config.yaml
model: "self-supervised image encoder"
activation: "gelu"
head_dim: 48
parallel_block: false
inner_norm: false
moe: "top_k"
moe_every: 2
shared_expert: true
depths: [4, 4, 4]
projector_out: 256
temperature: 0.2
optimizer: "nadamw"
steps: 9200
warmup_steps: 920
Rows from block 9 of a small self-supervised image encoder, named by matrix and row number. Rows with one number within an expert belong to one neuron, the router's apart. Each number is 128 + 32 x the weight over its row's rms, rounded and kept within 0 to 255. All counts start at 0. Numbers have three digits each. After the name is the row's rms in percent of the matrix's.
Before each expert's rows are labels from the 100 images, of 14848, where the router gives the expert most weight on average: "strongest on" is what is common among them. Only what is clearly more common there than usual is listed. The data: close-ups of made-up surfaces with and without defects.
# router: router (model.blocks.9.mlp.router.weight, 32x192), inputs 0-38
# up: expert up (model.blocks.9.mlp.up, 32x96x192), inputs 0-38
# down: expert down (model.blocks.9.mlp.down, 32x192x96, transposed), outputs 0-38

# expert 14
strongest on: woven cloth; no defect; defect: none
router.14 111:167116165136129113144128150119122097155117095093135059164151163136111166170152131096155157098129150169123160106126200
up.0 098:081058089086169098136118134118141110136170124096101116100153150111165110079144087130138142113069127120140128132130161
down.0 105:091180121057143087104117118097154155098186143141114170124107144142142126120144123197104156170122085093137118155113081
up.1 092:160167065051124130098068141148157130140204119066159151145160157106171088101160076115099152136102154143102063105132141
down.1 085:112141114044142072087097151152143125119108139096095096080165174097133148107158160142044163155126116119135122124156118
up.2 083:130156119089111105097079095082109118107187167066164141141172133206146072080162165116082125121123096134078095134144102
down.2 117:166090145165061120134157162171151112128089072112131087139162075079081153149118149105169063080192178119172059122165154
up.3 098:123166050037122132118074128152133114106198123069142121119143137113146084125177115160114160131091157164100072078124125
down.3 097:144120116038139057115076152126184114120144144115123121075156159077145130136178132149074173176113089108157152119152102
up.4 093:109091096105141193072160109121083110089137142159103185111146165085137077135051083160116099146135156045169145168154096
down.4 127:108131101099143149154117109111110141141101149128101231068130162099166116136121061145103126156116065092180131142135128
up.5 089:175170175158104117143162137178115119106117127176108126154110046148100099189098148104135137143100128170154079167140043
down.5 083:068078099036151137140156145102116115145089088098124129086096160162151198087151117147125148133123132090110127102120151
up.6 090:166165116092144118108111131182200128121153150134115146152107046125149118103104179141121175139094114146134073163134037
down.6 101:107185073079076111160149139148147129094136139146101150105177141118125148136160118120119181165190087114142112121110087
up.7 105:174155145102123169074120096216178142107137106173105155129137014128112142154060200125129147162184123057164052144129043
down.7 110:101173087078087114150133145124151149087134150129101193099108135148118151129163147170079104181120068120101100107079126
up.8 087:183139089090149143047087127120101144112202113087136160146121115083136079118145146125116159149102127161110050135209109
down.8 076:168150113069138073123116151165142186134092121151141095097216115070116133144149187130090180166149134114152090114186124
up.9 107:135186152135148135124163088184138108093161145158159143150159100073149148151100114126121126158098122148134157132047136
down.9 085:114074129173171183134125138169123114159084083117136084144100127138085157120096107082186068033191163129134147145159142
up.10 091:127091124125157145152176125113122142153104106133081094116100157118108149139086100120163147141148158075190151142172203
down.10 086:161162115120063153071117126206157121105169104173154055155191069127102077127125140109159113102165146130144074147186109
up.11 087:172125198194131084101138118214131070120119112161133154145121077077144152150099148101145113118066133126121122153072081
down.11 071:089092139124169119160131137114102090062074088068112127144113159160145149113154064116086111062133181084132119105183139
up.12 093:180103113075143150132140174133126131152094094117053128107112151091112164122096107087187111112133165074177155129160206
down.12 081:148134069172119130129166168154178117132120147112113111159110125149120126149101120097207125087121170121125137109126124
up.13 115:135164157170167142105169114182168082131119129145119136137147089097130168149158105138155137136073129127139143118073134
down.13 090:133062125157157161115135182158141121126092069101123078140114138146105184103129112074192134053113204095146161133134129
up.14 098:167177193193171122106143145199130095141137105159111159146145091094110166157114136120158109127099141145117123128059101
down.14 078:139059110123229184135117170145124073124091103109081118117106159120136189100133117087138111068090177106132139137124153
up.15 106:150180169146106095133122124121111122153114127143127113154137094169105146135140157119126098132139119167110093106134111
down.15 097:087177097086145071113107119111099135136153141067078203077063145126136164134166134136089209152066159138079126124092095
up.16 098:142117055039129115114085106114130125102186131113168143129131139099167084119165120154108167127122131146109059092142128
down.16 091:096119112056136099099053168163140147114174133091120108055156158087154124156128157159083196175132124093146123139146127
up.17 117:178158184169112101133128117168139114145112126135123106148099076141120149148132179081135100140163136174111126130114079
down.17 103:129131078062171097097121118081109130130101143081118154111095164154105148117124113160105182120088142102093131111102139
up.18 090:110100157159203110134105124076075122146118139135206119090158168154146161120143068109131148132092100164098160065134148
down.18 080:103138124167082187121134031169114163154185154116171157103104062184138128139097172126133135098175102132093152133130118
up.19 122:169161134108079169075147106206134140054090138175110170139083056111121075157062196129142143144124146102155057180138027
down.19 138:123188128098128130152138129178129126086124119142094208081155129120104132147147120179087103167137122096155097129096083
up.20 107:115037099160164132127101129128151118131159125094113123099132149114150139123097050121147134116104131083152164116137182
down.20 112:102191129069129094130133118111124157101139132124103178044152114113153138109141119200081167188123109099102082147108087
up.21 106:067036084139155159119092125130162111095140125118099150109145140118126155094095113165132152143103109077160126156113174
down.21 103:105120083092114079120126150116161179114165137106083153069171127126166168081140089141125169182124103109172101149164163
up.22 089:095165103107124109100137126153132157166159192125159149101130087150160114088152193161091112135077072127096142088109140
down.22 114:179082140139144143134094153157095114163108117111132111169152116122150158095127106077163104096118146157136113138182165
up.23 102:151169058063145109134085113145147128143196107113121108134159145115167109077189123122107146133083140168091092090100132
down.23 093:099170084043138087123098134142132137078162108106095131075153122096140147090139152129070188188100123089137094130129092
up.24 118:160168136126072157077157128204144109065127138172136159146083029130103126148062192139151146153140134127106082181129032
down.24 130:120150142109118084151143127153164165078139108128094196085157110126129148159141124142097120150148071112174099120094069
up.25 091:154153072047158141108112155171129099106210114093179122136177151096146078107165104097130125130109138147144028102142129
down.25 085:148162115054167101129095102131133118122136139107113138036165154090152132107131087124039173143116137114150084134142066
up.26 104:076124077100150114129073112094093120152177123076120132135127185165164085089175081149099169096072158140102126134089154
down.26 090:110172147106128089081129080124104183080133148125092171107138154126136113107144115194121119173115114112107112174167092
up.27 097:152139126121118109080116157126105114075174163143162120127184124106129096120126165122121098173155142162074104103143133
down.27 096:214088170170097139106102148158101118131150075146151070182175099094127137110109117109183084121168160137139142131182154
up.28 084:143137182230148137144149095158129118102114117111143133136109093104132139160120120104137147142150132135120109141073074
down.28 079:120122113086215174148158124102080107197055163067144124106086136117126178076154104102076143078119149165102124136120118
up.29 102:159070124160180156125135110199164084107134117099139147099154135089150152087112155142119099126123146060171084126072095
down.29 101:127154081099151111133121163148173155097170127137107145123177100118177207110132126117124152195161136130131097145141105
up.30 114:074059090094164140142131151137174136124138120099103115076155134123161133074118078153134129142099119074135137128098176
down.30 131:078162120092135113118117135106172181075143114117075158062162106122172147068137092162112188133142084097149123150137073
up.31 083:150124184134157155110123108174131095137122102152112129160212143081122176156145129091176109149093104103143116141099152
down.31 071:084114089121197166111117194106136104139065066085146131153120171134114131095091134110166130035168178144096127142159148
up.32 076:127063134133147165063135105111102156146175115186101178111121114120133095088082153152123120180086103063149131143188144
down.32 064:068126135143079147100149153166164125186113158067103103106111116135151129092122132198120082113124084092118149100092166
up.33 109:105170142125126164113133023090099150079137186157170133132112121155138030067147129129030108133142097143090133128119073
down.33 136:156124098114093109163168169179192104123111106157067142088126127091118166164145104101146160111154155088167132094105171
up.34 100:168154161126095129120118138110079115089174117114169123106181113112144064118175154136102099161142137148078063092167159
down.34 086:192115167107122120139106153184100108154130106173135086102147129050100127153120154086132123113151134144147087132195180

# expert 8
strongest on: woven cloth; no defect; defect: none; smear
router.8 107:073143062059158086184094155112129140133098120075094123169110147143077112145181094117136178067074143171101163142131136
up.0 084:136148117084098122168102141164128080136165121088115134170141132106138121132166106087139124099159160153109049077121136
down.0 080:100165094133124124116105105121128082156166101084151089135167161173178108117170080114112201074111148138107135109124102
up.1 109:125135112135083114108163110179166116107217170116139172143166031109123096144130105164113081164151097069137072079105099
down.1 097:078126085128128130093100104099150174103146090097112160168112139167124157163141148159148170095114151095136156109145146
up.2 098:152102143167149122162133183153148077099173066088143131158138132060116152154108106092132095118201189098171138131073147
down.2 089:087164140092089081091124096072091166136109164093125140118095174176145055172184160156098184113059114145100155112135121
up.3 107:121156099151060113135203120141172175110091159145083146151079099141107128134140165159130174136128112141131135131133108
down.3 093:175163091155059133115140153171197153124153148152140127130155089118135117154140142169149146167146137106121121109145089
up.4 102:171134154141161151099132139151133137106117088154143109148173089109102182152064155082128135112096136102176113185165121
down.4 109:111083161185097116134152094122055137138066136114106150168080117125103131150105143141106083105092120122124168158143167
up.5 102:098090125125134146105107101196152149154158115127115130098148093123157153089122181144138144125174132120153009134183107
down.5 095:124094214161122164187145157154137123108139138120100114115182105112085168106111151105129077129178113166128122154096116
up.6 121:118132129089099146112107063091082158074165198177127154104111101147117078128124144126083121128131130155087116132148090
down.6 110:049170113109124061054167083130141159136195193093091123183147101176163118162165133185117176116079087123095154168100102
up.7 079:133152126116161121144059122117093071161161128101175123141145144163135131110139121062090126086172147155078125137107160
down.7 073:127150056154125155136121143122147080123111104085150085190109141132164129133159053151149176123085131116109068152179130
up.8 088:156187166123138203082125085129135160081149093151163130105189101105138074144094164111154136163126158147098090174120078
down.8 095:118093184117119154167177112111082129126117149136085127100159143146115114113128144117084095192162106179097117155128131
up.9 110:119153106075107091146109145019073139145106153091117143139101177159116082134177120128110145140040138177071167151160165
down.9 096:143137121199117128133189136186090118109150107171109150172163049130101173144057115148151125136162156121188097158148094
up.10 092:158145199187106099130133192085100124179102130136168097131115149150109108102126142122122104128196120167121143131080149
down.10 113:135124183180128167170167117083070132121104110179165128129125127131073108113101137114089086104147098149074128104101118
up.11 096:098102154102136167122092108139121197083155114120167144106134124114173113066076106142113144107134148097113121153098112
down.11 095:110137163124173164111117079109125145134137149088148132148152158174118089137166193078086171121126071220070142130116097
up.12 085:143110155176130203096134147128113121121112118146150153115162125116222146104100123165090130151165106119168106116137122
down.12 066:142144136167108058144114108134123118166149108154150087125134155077125067140161030147134138169124109114142072172164100
up.13 087:170068165178149154097128143151116089137177131148141137130132093117167133115115157134111090142202133157131066131152124
down.13 084:119143032108130075087142146088108120117144118102118137158111132143130127149124142101128126103112145079129150117091121
up.14 105:154125189169095115146111180085079083151096151144172078134096143123122108121121177097155081139175130159107123110127172
down.14 121:149124190163091139182131150100108154112098090175154132100120087109069138137125164123129068115154104169109083079129096
up.15 106:105165159143188122169066105074123101130138131102167099118119182158142131095151133094118121097134147180067122119073106
down.15 103:074142113147197150115127110061118114117161106072148155203106118167149064130180096122121141089096150109105183149175138
up.16 096:143108136159139125156159178185143090113143070139151153173126130027138141186129112049120072109166139101169124144084124
down.16 089:079141124128082084120156073084101139123148161131123118132095192158124080157125147163113180119084055114109177089080121
up.17 090:132144124128095137091152110139142168032174114139136163136146104085131095153083153137141163113100120098117108143094055
down.17 083:069146125140086091158168128075131150129136140112103166109114191154143086164116214146125173139157078085140100099124160
up.18 085:144119154141128118138115103130181094133188119136120146087164134108142180062143169127154117120171124154089088132135100
down.18 081:157140176161129135121121083121146149156047114139104162080148083093088227126174093095125098092104106164098124129109125
up.19 090:176192153132144130092118130172107163055105102149142128145162101093127138182048173114133127175117173114144094181130083
down.19 093:109116132153121152144134104109070121099112131088105170141106189152104070134146140152041078085104054131094186114079114
up.20 100:111101131160133151119121128194156120150164121145108096093173105121154134076130138114135112140190119091190057085116114
down.20 094:132088200147132158160127136194143130103127148164116119106145081104059177098108123130155090140189101142118100126095130
up.21 100:120166101137064142148132121192171182139076130136074130148087075119095136132135166117168162138146123146121108135157112
down.21 089:145159092124063094102128113145178181130137129135150118130170090130133107172170115167121150176125111145129101168148123
up.22 111:092080125149137156102104085189187137141157095101122124097123074114151149093071175117143149151172140118191030143137100
down.22 112:147090196173111201178135122178155125144104100191096112086168045125108162085102148112130094107180100113168100128139089
up.23 099:159118198180096144127101185076091093161096155164165057145096088149140129127157201075123090122178096165138155087129154
down.23 110:153117206142107149189173152116102158151070110136151163104107111122056141124148160103109072100134120175121089107092097
up.24 102:143143138113107163118138113125133130067161114128123137110214105055132085134112172117139119146104152172090070152161118
down.24 114:137111163104073184155189149092093146076103108134116141046144148098140107124130133117077107160150085145115110108126130
up.25 094:108112142080136157099106081169154090093198101104133142118182097140152121122056177113142143142175150143187028113106074
down.25 099:132111220151095193167150109132145113128136127137121127082139073092098170116098162106103066141171096144118104166121103
up.26 098:160132192169099112159113157102094096155102137148140084128125157154131114110131169094127075134195111174125133090137181
down.26 120:154095185158110169188127139071103138135089089163151127099091115109071107135119171093143071110153128168095080095107096
up.27 086:130167112074109114132061131176124086140182098088132122189160110077114130128188096087120132116141153163106115126118153
down.27 080:091143105140121113125121110125140081125153094118118121196161142181168112165127078114116161141107153148113077128143132
up.28 113:136205129128104104125189106086114144128138194148128160155077116110103107197155108134090115157100115112103153151069079
down.28 096:127160059123120132094146116172169142131156170125142127124121116138092124151114180165106137129173106116132134068118086
up.29 090:092103129104156114137151107201170090152204111117130120084158140119149152047101124188098134099170076114190032094094079
down.29 094:159104219105115203144144132175111104180072134161113123093141068146086164088109131113131124145183129153168106102068124
up.30 108:090131141144198081138099160084117097139120117114160090135123170139115155120128087105104124102087150173102170144073137
down.30 095:081143095147141136125135104074112151131118135087131107174103136144147097141160096153158124072079158148079175169187147
up.31 092:173145103151114151110184152148145102052093076152129144146127061086108197177059152097167125113157158091174104169087079
down.31 091:119149129138075071153178082129091162127109182125097134112078128144101095147145199192076106132117055110132156120111111
up.32 084:162093134102114159120143139151096079093182132110139138134155143057148065101119118154100067169168109148167102101090160
down.32 091:156120113161104181132183138175141084150128159179089191128146102119140106116098152124127115158182130139136067129110147
up.33 103:116156157142186142158068110099121115142123090141162105111152159168133157093179123081102137090119150176075132112084116
down.33 102:095146069130151121090134126050152118116154128092132135221092124170147103122192089150154132113115111101107170178178136
up.34 091:132077154163122116145131126197189119115206139130114143062141106110159139059135157137137118142136120113132064113157121
down.34 084:142143211183102160165106156158105109190124108201100140108156109154106156094123128074155103108134104153109091106095110

# expert 15
strongest on: circuit traces; bright spot; scratch
router.15 105:192159159113130104147157145144094124126123159088091132124061167151110145163078153156126138155056105118112176146148118
up.0 106:129116107127129190099143141148172124136113096100123121141087129122158108108160035119101164142178109102182121063092109
down.0 124:141150119158084196087149126103136129076087101154136140104127126122135069099130096077172161089162093111143168116077112
up.1 096:132113147123147047073162110125148102130162131168133088158148104078163127118102076118110116133129098101113113133121107
down.1 102:112085158145143100075174130138126128159188111141160054075131116130112155068080155122154091121103109120115150181112119
up.2 118:144139115130094217103132124139170104077156077106138154172124096117162085127155018115115100129204137107152103079131105
down.2 158:144111167124090210068099141140150072086101088118128124154135113113140072122151103062124124072188134112104129095099105
up.3 090:126162098103126070131143135088095110118104203138101138155051115128126141130108157152122172129159133135116185101192142
down.3 089:101138164141144127169069112136097166142162113123116130108122117152117162158152140184112142166109106122154140127210163
up.4 115:090132160156112169093107027090125120092108106123142127110096114157177083129162080140132113109154071125141150086170105
down.4 108:137157088074155073154131129168141144168113145123155129157149132125064148169081180148116136158124113163162081166131114
up.5 087:160108153132166082096140142124161094075129101184145078128144129083148156116085111110126086149126138122150105102065072
down.5 079:134119126156129101052172152128129143110139111099184046084100084116078141125096151143149095149140139162091132175152093
up.6 091:132147129156123217128137119118140133059101035163102130119132119169142061140174083121188136096140099113122118146120080
down.6 091:147117063091110167127185125163161101163111142135134167154090108150095110118116163078120156139158145182127083162049153
up.7 102:107112144129112202081120137090157149094133070106145125118141094138182053101160071089140157101195149118167091079102125
down.7 085:175157161119193094177121141165089145175156146132114146115136161158170153171146141203114084175056100141160132132138104
up.8 076:123075149066126150116115197115106114113099117149148072145067141126160123092119122089102176098209136172108144059132159
down.8 092:142104074129134181104132103103150152088091126150152113098116153124185142108087082101154132103137122099160170074110127
up.9 106:110114114154166065129076108060090185167122198080139134102080156173157149115171132155131152106094065119090187116171144
down.9 096:104174154180122106114063108126115202104135181130146138118142112143145164180180101151175111119081095150132094127161173
up.10 088:103126138100150177087126108085150129110158071138117108111100173158142073133171092131085146137179095115144104060144122
down.10 088:137106092138081204068135068113143113080072117132142063100097183140150080118130127123156132097159107165143164059121119
up.11 102:092132113125168147106038112095114125148163109103221084158173121121178091104208065087100125090173110158118117049123156
down.11 072:168100112093148177110124119159152095106087133145165164112101132157126144125218093120145103113127094117103133161071085
up.12 098:092096133122131082044166136129169125095133130127155082120109088126207092113132063158126147147150074126184124116125072
down.12 103:165127123158129151036143136130110114059186075114151080082117090115133067089076152094157140104145099132124160155138115
up.13 093:143098154160128076097174127148202120119129101182136113125201090104130186133082151145148103107150093088136076158063104
down.13 096:100107160161079097105162124116135150114162088102151092123134043112108159116153102119142089108117093116088132209122150
up.14 131:066100126150121117117132120088126097146144172111122124063123156205189098103154169161127161131118058116116189116110136
down.14 126:116141178175147062192074156135115155135180135108097149138142117127140188151166144155141096108087148092107095156172165
up.15 091:143134136107149142122123144097130120115113161142169089131106190141127137134147075051105118090154122188131129018116146
down.15 079:121123120159124181186121099106114135125075124143064243108135123167100121174114110159144191123132140083184187115115140
up.16 089:107155133098122198120150115100083082136130132112165105168117108147124113155122101047109117109164161202141117076061123
down.16 086:161158095135073143172156109083140160094072124178083121123194108127121139192105111136167172156136137093130136132154110
up.17 084:079086132122133099149098134080090132129161129150150106143158092136179156094168163122104140090162106182094141074135127
down.17 072:143101097091099111084152106070123120044118144158170057102130136132150111123109068116179150113138124122115153089141113
up.18 117:112176172200148060164107060139156173180152147114145101102114120201122190137168115154181117098107060131075184141170147
down.18 093:135202150157098135134070129102128120118097096125135149117123166141098135204162123138157095123129054103154127127195159
up.19 096:168074136150154163114175137171102068088117134198116150086110140053156143098075156134146132169148132154156078117070101
down.19 090:138120203123143134097114149128104123158161067105115118155169114125121192120132148094132094059172092122081135213157077
up.20 095:149142101181121145124148094176189102104097115136155137192124049135126068132108138088118109149164151125156133127053078
down.20 091:161166082143093154153093133106155094091135107159073117125178121118161050182137145133153149128178149112160137097155134
up.21 114:095153143124135058106075103076051176189177152090104146113122151163156157108186125123102146099112096124066177116139129
down.21 099:138151149133100068089135122109102164159179181142147148093110109159119143132108141194180103182106039145106139118180120
up.22 098:148118064048139143165121165141094110110126150128125168129120145093134143137137177142080156159116164128150077108100160
down.22 094:153100132093186149171106186088081145154145091132122136135169147127104150085106164141101151109118165125134109190146106
up.23 115:061140059057152137108136125091108129138157163111144089107147155193129091097122133127085212147116162154122124109075103
down.23 110:155171099111148132126156146157138119128121155116159134084158078164141119123109150172131162157063158058155110138120150
up.24 099:178144097123073195095125140177134108106110114119150125153111046159139048152140120062136090125168125109181090126076079
down.24 094:153150084132070196129122109087117106120106125180107119128201135112160058174128086105161147100222141136170163093112107
up.25 080:145108159152152091128110151123161126142125069142136021097157150200146195087161145116145103155103103145153056115068183
down.25 073:189144140094156166175061115146060152118137162136122128126187173083161082178163144185111190117128124145099105154107113
up.26 114:144133158116131129103078085064081129114150084085123146100108159136208124115174106129074126083132088116097126080187160
down.26 106:114131114124144075128125185143127167197157133134153136110130088131098149133078174185144160127103134181152135155153132
up.27 129:058118112172109134100182107110155124083139149147130073098087107151148073106115110145157157165132084109164172114126088
down.27 133:130122115097138093203063145123098156117132127127109183161148164043101133138191147125091150108115185104090086147133131
up.28 113:157125205188130114069166127168197096159173073197146091101171109103120188138069145122133082133135133144139089145103086
down.28 107:134138191159121091105166156134127136137221125121159139085131077132103180088124117097129074118120086126087109219141119
up.29 085:044121125167127105092136122158184117119137112127165122105136123167139090109131116109162167148105106123183122112084100
down.29 108:083128105126134135066168115088183117114089146141133118098089131175152089113107111118162165112098108160159183080126132
up.30 073:097054128183143101096149153115172122157136103150134075151148115195141155085131092136188127109146102154154150054137156
down.30 088:089082056104166149045167090101118132088046089134080060120084103148148093117049091119125116144142144150183155074165163
up.31 103:170102151181127160105150121167207090124155092195156123149171078110127150113108103125120100122121086115105089145106063
down.31 097:121117168151075084101106124107110132126197107113120073144136073118124149115145066136095069097161096133093111210111127
up.32 085:080138123132108105123111098129142131110171158097168130141151111134155134122142089105131171105152133163073121080141134
down.32 080:153107064100110086143213160134130105121072121181113078159126126149108099145132115101172163123108151093154142066105129
up.33 085:118170099055147165116112108114014114108125161132181113127127180157146104129134130088050173168144134182118110103051105
down.33 074:100135082158116096135188081074126112097124146141092128087150133096099136158090134114136132099144088089184194132082129
up.34 090:166108121146085073128132143167170068153118116139149139154141019152146104147174166091136062117170131155124093103080134
down.34 086:133136084147106200170068146094122149117109117159071151099183146122124069133126118102108168149148139130158121122170109

# expert 27
strongest on: circuit traces; crack
router.27 089:185093075128114163165159143101159141107075124151085128148045186115105151153100107090159103142164165103201142099179140
up.0 086:166147180142146145139102139128115157149151134121159136108140104119135062081173129150076145164110089186086139171117110
down.0 103:188088169185156129111196198125156080121141100128130101122171115143104104131145098075179058147117145161155170090104157
up.1 096:214102182120147070098112170069088134138113091115122082120137141158139145120124126087119105152125141126129159116157117
down.1 096:108144099114153147082072046118161169148161138087113093126092151111169082089113134126034101096105057135127122111142094
up.2 101:099106151064145142118122102070094186130159151161131137056099157202157112089154152177085168154084128143125129148114127
down.2 087:122093135166091172114162122154208107122173124145130083055180146154105083070123125106171143101142118165213097133142105
up.3 083:115170109138121121103105127136127166148188189125195114153142065123181087091181164154117115156045047186101075139103108
down.3 092:097100162119138150167122197144160080123103093117121089109205132132086137087133083077183111141172173072174125118087150
up.4 106:158121118138111120140108146083116127188138134117111126120128100172147154135168151158128121172090118088130108145143159
down.4 107:113197133074133118158090075111138201075131097128163145093072149114158121120128147164067159116084109147104105150134070
up.5 100:191162129086109066135123208166145123154114096077166098175126144128117169107136175068109151064131151154096125128118140
down.5 096:128054196128124121147144136123097172108106135088168052096071132122086158094064108141121129068164143123162157145150160
up.6 113:154107215119145137046158115130149116118163119170101132086146103138153127136106139156123130179096084099127100135142119
down.6 109:170178106099135122115150152161132159117141170166132180164149077076165106088089134192091163102106078130109145145149060
up.7 112:142106137170088101147139141108083155183099164128084151131095139133106113123121227127146151152127135141117141212176155
down.7 109:104174091123159077115101098139154189116127094112131185089084103151124203162163099169145185196081080118129088178134079
up.8 106:101133121129114103107137142083107080137146160093119184111111150149094103146151161163139120123127104102152141152148173
down.8 112:098192096120096078141142117102197103083107114082149176098100120141076103145139133153091156121102138062125127187097111
up.9 119:067121076098178106136147141161153127119156127095147145129150144104116151075116108113132159081089116101132125166107146
down.9 120:145113129141149148109119122155090133124136132124149066143119139154088217133109157098158119134168135178132095107128166
up.10 097:121138138108176109120128137168150072136155149105188117141179125105131121104143142134089131137095127130108139179022090
down.10 088:139155170089089110129136147124115107143089138137123182105133148005095110138113105151074094119116087100112174183132071
up.11 095:127151143094123114082123061108094108131127166127135189131174081156085099137159166137062127180139106112071115145128110
down.11 084:058119101183099156142137122085133123121139113105122095179172149082154075112145086129104092120176178145156144122158179
up.12 101:142161100078176158129135163155161116078156077096137170128120120095110164158104115122100153137091142130129126121055130
down.12 103:094177118143085121107144094109149073070103122137171081111103141155140160095131174107098166083114146164102122075090112
up.13 085:157177144086123100087099079123074177161140179143133081124155083120130115106163137182080181188113147236103054146106092
down.13 094:121123111170079144123115145153153035104152099113094091130168103171096128111117105077144105088203148057153149156117147
up.14 091:090151134030120099109107138124141103133153110129125115122120101139106125135161114178131144095094156147113125130042128
down.14 095:086164178112097077105181104050137153114117142111098100127107145180100113094103149098188147051078119116132198135131110
up.15 113:012143120101168105094146119111127115132123123147105151106142137181102103140129123164168125122097154091118159166097150
down.15 105:112164119104100080118182124078181151086120135131125119141116130153181124159112141144107196119064137137134171138184088
up.16 103:201149148104141132122141158184157138129135108089175116157141113070128156112103132059118184135128131147140106115082121
down.16 100:116076123162222101121143113106055134167103156135129105147108153186155139121139143090107115086129128138139154097140163
up.17 093:114132099095099117105100114105168178121190197120155132103128081195174097063180142183105140138080079133065082137125087
down.17 070:099093191145110098148147103127107088224071131145089115113098104108101220112143155140185066126120136135145162124116164
up.18 113:121159164144130157089137102168126145097136143217131152131125099140087084161104174131105170140153150141125071219108080
down.18 108:136122140108134136139163118169126148152107100121106109087119081095138127084093145126123148109083122090101105203156072
up.19 091:112111104063142108105111138135110120118131131068159149137170108100122098107123109131062114157106107147123121139076131
down.19 094:099129190187152195172101093160133089103119146161155102169171072141149121106126099081085131169197141159124086075120122
up.20 086:098178178132129091079118082141115206117163142108194124088179049130177111117101176194102121140112106140075092182108047
down.20 079:162128119126048144143128119127138094142101136129105193062109107155113127103128142124129146140145076090107120137146101
up.21 092:148115165157141096163110131156121155194113176109137063141121156180149174083186103156141084111112096140136159046143134
down.21 092:101133149130123157138146142170156186099153127153151213069107125095151098125077158163096090101141132120112103145154100
up.22 095:114142162142166110109111103152108186171194197127162122073171108154120133100140175195108118171081091120042074150112058
down.22 077:172175160123107143140086176130073166126147130134131107145105108109136125156131082161125064108084095075157101124126138
up.23 099:167126151119165129146085138180131144177131095073141152098105183131145155114158127102139101101116123089110139133117127
down.23 104:130106133104169145138113143145156136131131101167080164066134108126144132106107141124134142145172142143178097125144102
up.24 093:165109127085134179115101102154165075103145125111162140129159129103186187106136136072113129165144136127142057101082118
down.24 102:157107079092147140161138156131127149106180167074173084068192100144174205067160142106096103146108123117147113099116168
up.25 105:123138136101159172150097128169133172104142136077157151100096134108175178093144110119098159117106121091104089109082061
down.25 122:100121098134124071066182098161160153062147135136104131108189096179131119157104167132188168151127116111194135186139121
up.26 100:058125113120117083104154117086147111118127172151121136143169116164105091127125113180157143119061130093111138160112154
down.26 089:115171104116106041084157117085144112063120147132139075117089102153113103142143172184159172157079119093114215150119077
up.27 098:163113178165163095141102153134127104171143119116118183129136165153109158092157144085137082112075137101107163149178133
down.27 114:159115152119165188185121114163093169144139169138155128093113102138140216131106127108123094189165123156112066139087130
up.28 098:123116103069108191071135083142119178091152107120112153104177067075160087150130139169146167168118081135160097158103074
down.28 106:083110158053132133099118164115148134110131129153078091069176096102096092191094145124154129090123113088110143167141054
up.29 096:170110138112172101127090137187137112151136113115084185124179115124138160093118190120135134124090106078117127148161149
down.29 115:175158191100161149159054147117084157161171127101168135066104138141117180140125195143099108114120135154092108172165106
up.30 119:195206169123087113139120137128135121161129128111167103129133113138097139154148135118157120117170147167106116115132142
down.30 110:156125192100144130123134122075052142182113093137173074135122139141101166163097153120085142094114164124110141161094090
up.31 095:149135151085140131162120115161120177142155154117153130119111137147154186114140170152067121155107157127063058088141111
down.31 096:135138165133056126169145145110127129176160134169081144123154063179103122109130188169149151122104106118126212242142098
up.32 088:150130094147107040118153155201153138170132106128143100150135127136122146150105112127123126112112115093111131133092134
down.32 096:077167156117149113127130093039089183140118118093149121103111160160157133166129161095129146099069104109108186152090111
up.33 109:044164099114138133077120125073135159125152164153094121122141105173095097144147110201138133100080110087127152160076137
down.33 094:104151090084090071130122102089185163102116119090092129129123125150161129187147163160149154148118132082160182118152124
up.34 106:061099120095177091137086133085111158165118146086110146149144173157111125072138173154129196080094110131115140172131152
down.34 108:147116140151103123174092138173126137122153090187124139158141135098122157128112135118160098143165156164183105114163173